{"embed_dim": 256, "encoder_head_dim": 64, "encoder_shared_expert": true, "text_encoder_causal": false, "text_encoder_mlp_ratio": 2, "text_encoder_head_dim": 48, "text_encoder_layer_scale_init": 1.0, "residual_init": "none"}
Rows from block 4 of the image encoder of a small contrastive image-text model, named by matrix and row number. Rows with one number within an expert belong to one neuron, the router's apart. Each number is 128 + 24 x the weight over its row's rms, rounded and kept within 0 to 255. All counts start at 0. Numbers have three digits each.
Before each expert's rows are labels from the 100 images, of 14848, where the router gives the expert most weight on average: "peak on" is the class under the peak. Only what is clearly more common there than usual is listed. The data: pictures of board games with random positions, seen at a slant. In brackets: how many of the 100, against the usual share in percent.
# router: slot weights (encoder.blocks.4.mlp.router.weight, 16x192), inputs 0-95
# gate: expert gate (encoder.blocks.4.mlp.gate, 16x96x192), inputs 0-95
# up: expert up (encoder.blocks.4.mlp.up, 16x96x192), inputs 0-95
# down: expert down (encoder.blocks.4.mlp.down, 16x192x96, transposed), outputs 0-95

# expert 1
peak on: board (90 vs 56.6)
router.1:138120142111155155126107074084098114163147141141117123163145091123169107157138124188118119170093113127101130077114115099159104129093146157133157125128122126097141128120138156151124136131098109132159115093126122140153141104076134168125144153103134112154112116098140144158140119142104109161
gate.2:157107132114167065124119128074154116147131120133146132140115132162200160173118139122092150121134140127083130129102124147142124136135142132145167121137130111154075127107110129135118102144144088107135130108111095136111111130111106134110111144148110117147133181192147121150128172125128125148
up.2:158100138114169095111122106061125102160158117102140130136129113129184126192141146126095132130116149150081134114100124108118097164108144137119179133131106138123116110118121143135112119128122084130157100103108083150142124125102129161091119164119114101153105128151140142155135154141102106151
down.2:099138123133117101108135135140176118167136130055156139091099103113086096101106114111124129129137159169141129130117141156091106141134130130117141128093134158106126106131166128098122139156130106118196114084065102107112073115144133071130135129138137113108117109166136105130097131139158126098
gate.3:164127118113142099128136110097151106118143120127174106132142145131154100191114116117142128123130135109103137116078139128119115125132160143135162135144110121156064140103134116139104125115117069120176133112108097142123106091116113125107128132132145118146104120174122145152102104148059106145
up.3:133148112091151096124122106062163079139142125148156093133156128156178132184118107135134142124128124114088118121108118122129115133118187123115151105151096135141033122123156106171109149134112098122119137075107090138107123130107138149112123144139147135133093123157136156139107145125107123165
down.3:144143129162152131132175136158142108146169138070115124117068143157104113161122147114102099140118137151114121126095133171095128143138140131108119157126132189135137118162094128106119133135119100134177128110076106105106104122103148110106092122132098089136108107167132104138125120091123135096

# expert 2
peak on: board (100 vs 56.6)
router.2:093114125108082148132106121129086123119140127157142115160133099131094104134120064086114120129152150130112157124151153139119154113105129167138114145149121177109140139146134145129097167103113105167144112103097168119130118111150153137132127104109136163132134103086135141089144122152179124119
gate.0:111149106093176126113131111090142102136093152104116134129141152145150142168129129159094145165143110119079100089091112102126124145143137119120118120132146098120082112098111089145158083103111072114117140130154093125102135118079082157122125163128145155118188148114119135140142157123119159139
up.0:125138143139102088104139164113161142147128109107129129146088128151151132103139150137135144105169110147130116146143107125168115139148133109076184112107082122132135125132145136158137130164159174115129164077152128101103132111132132129139137139176088098121065141142158127142139122094127141127
down.0:115098140125141130124141115149179129071138126100105132112098107128129132109125087134110167108172145137140188120136129155069130155143118145139121148125120138131153118092165118111123173134141118156116102102107098134121163108142146169091135204133157122141057086172093137179102120115137127111
gate.1:164133123130145140129150143130153085132096130144083153100097135101178128135112145142111148120089114127149070111080137147114098140140121102158181104129128096140094145139118157161190116116167117137110161140158121122127138150088076133168131146126118142116182140113095124147125162129112144139
up.1:111126120103152138133088106139112129121113114124103135092159174123127121099142106106096134137128134211144140082136131103097138131111150148141047156149128139105114126107109145105149103123119092136145078109126135160153164085085113113066117098123129160106155117118150146156137124157142107143
down.1:135085113159093116164135168144105130124138146117109186160155171090116081154114145101120118123167135162131118151131195157160106141122073110100134136127152126125142104111156141174140107152126126157168152117096123129099088121168168074129152059128140142123127152133159124112149124115138142150

# expert 0
peak on: board (94 vs 56.6)
router.0:106148133123110114117118133117198094146127141123167115116120115128162179127122153130089138062118123135100120121110112127125134154111161116151072113111102110135119115104164107178157103128142145118104159108105102111144143141106090200127089137126124137138155137137101147180092128119122124146
gate.0:126117158134176189169130124151097130069113113158125118099168128121085105122149086085147117151109127113138161111152154146106157095102120155163137204140125177119149156122143138113116172085120114159112104177134126163139167106122125154116139142107140122171114096108100152137121144153122100128
up.0:133142100124119101112144142127163156152103150110133115157092161151153165130106158171097146141144093120093102167135115100152142133156131095086117061105141127099144134152096100102139099158101123105146142122154111087085093171149140095115121123161089138109124152159154108109155080085145161140
down.0:098144145108095141105107121100156112149122170146110111118126094095106142120123137147081125104143117153141123129107174103112102173117139118150133125100117048147105164101076103057112111172133128101094094144140138164152136136135105098135108124163125150140139102114132148155101124122108130140
gate.1:147124176108112121127113126161144125072172126120089139138117130136115150132126140144140105145142088140124138112137074119123117144139096119158131089115122130143143116151132114103069100139135129084130145135181113135151120155126106116130121163177153151181132107123109124104138121146191122062
up.1:107165110151111121124165080130131160180145144124111163084134138138190110118089116152133128126128101102116101147138142169137147098121138140122149150092173128092074147125102132166172155153120108152139126126107118113121126110132111151125145141113125106132105121116150120123105106120113160141
down.1:124099103162120137140122106145097106131129165137141134129107133144137140137139111114097088132140138133121159126136104120085154157126179166107180105089134093083130155108160140113126061136131082102118134134127151128141161102134113143145143152162141137135136114110116071110124076156117128161

# expert 13
peak on: piece of the first side (95 vs 4.1)
router.13:137076134134108123165102161148100158136127114130129094116116142152060145122098127116149136179133170117126152147156141105135141132116094147118109144152089185121193114161084130076107152141105094136142073141135129172114113120137150116098128160090137118126095137129130143127164145127147140111
gate.2:102149125072122160135139158123119122109119065108147116125115173132146148126148129132091156088106102129141108097147127175138146120148130105182132136130128107135100148105141120117154105142138153149117142135124137107151167070104114131115136121125080148124121218113131134120087155115159168108
up.2:129136106173114071100149100113166119140098168164087175135132108119147150105104098133163121133127133142115111159115101156130116143148137103092125108108131128125104128139139128155134125128156140085137132118147116141087102119143116102161145116151168110134147111141133111100187149122078090128
down.2:104082118119126154115167136120122097123147147161145144114161152139107122135114082084151131113135119178098123120126119160106164106132116130107123147125142153091162141145120099173130121122104143154161142161107145186133144109169169093140133101150108169128087110133126130090192149105128107117
gate.3:136106168138147127127128151144118125147145137103141129148108108082131090140120156175114136093065127122147121118094159141131084121103115134210203125096170119118128156127111141118137133133138129147120120098112112085140122071123131154178121143143132108128157111138094120149094129138111122130
up.3:101155100117125144117116115114129091114163084140139127133146140159149130116154072108146114128168122094133117162143100126127143141160157111116098138188118130145122098126148125147124134099162141147114110127159112170156135187114132105055136119113152122077114160111160143103141142149150156147
down.3:117120130158113148172156119151131124138106131127145132134067093077110148123128186144103152113086138103142126096143129173118117141131120107184087167122133134133148148100094124148120121117147157105113104141134140137141147151130124128127117126102160112135140139121172128131103162135049162106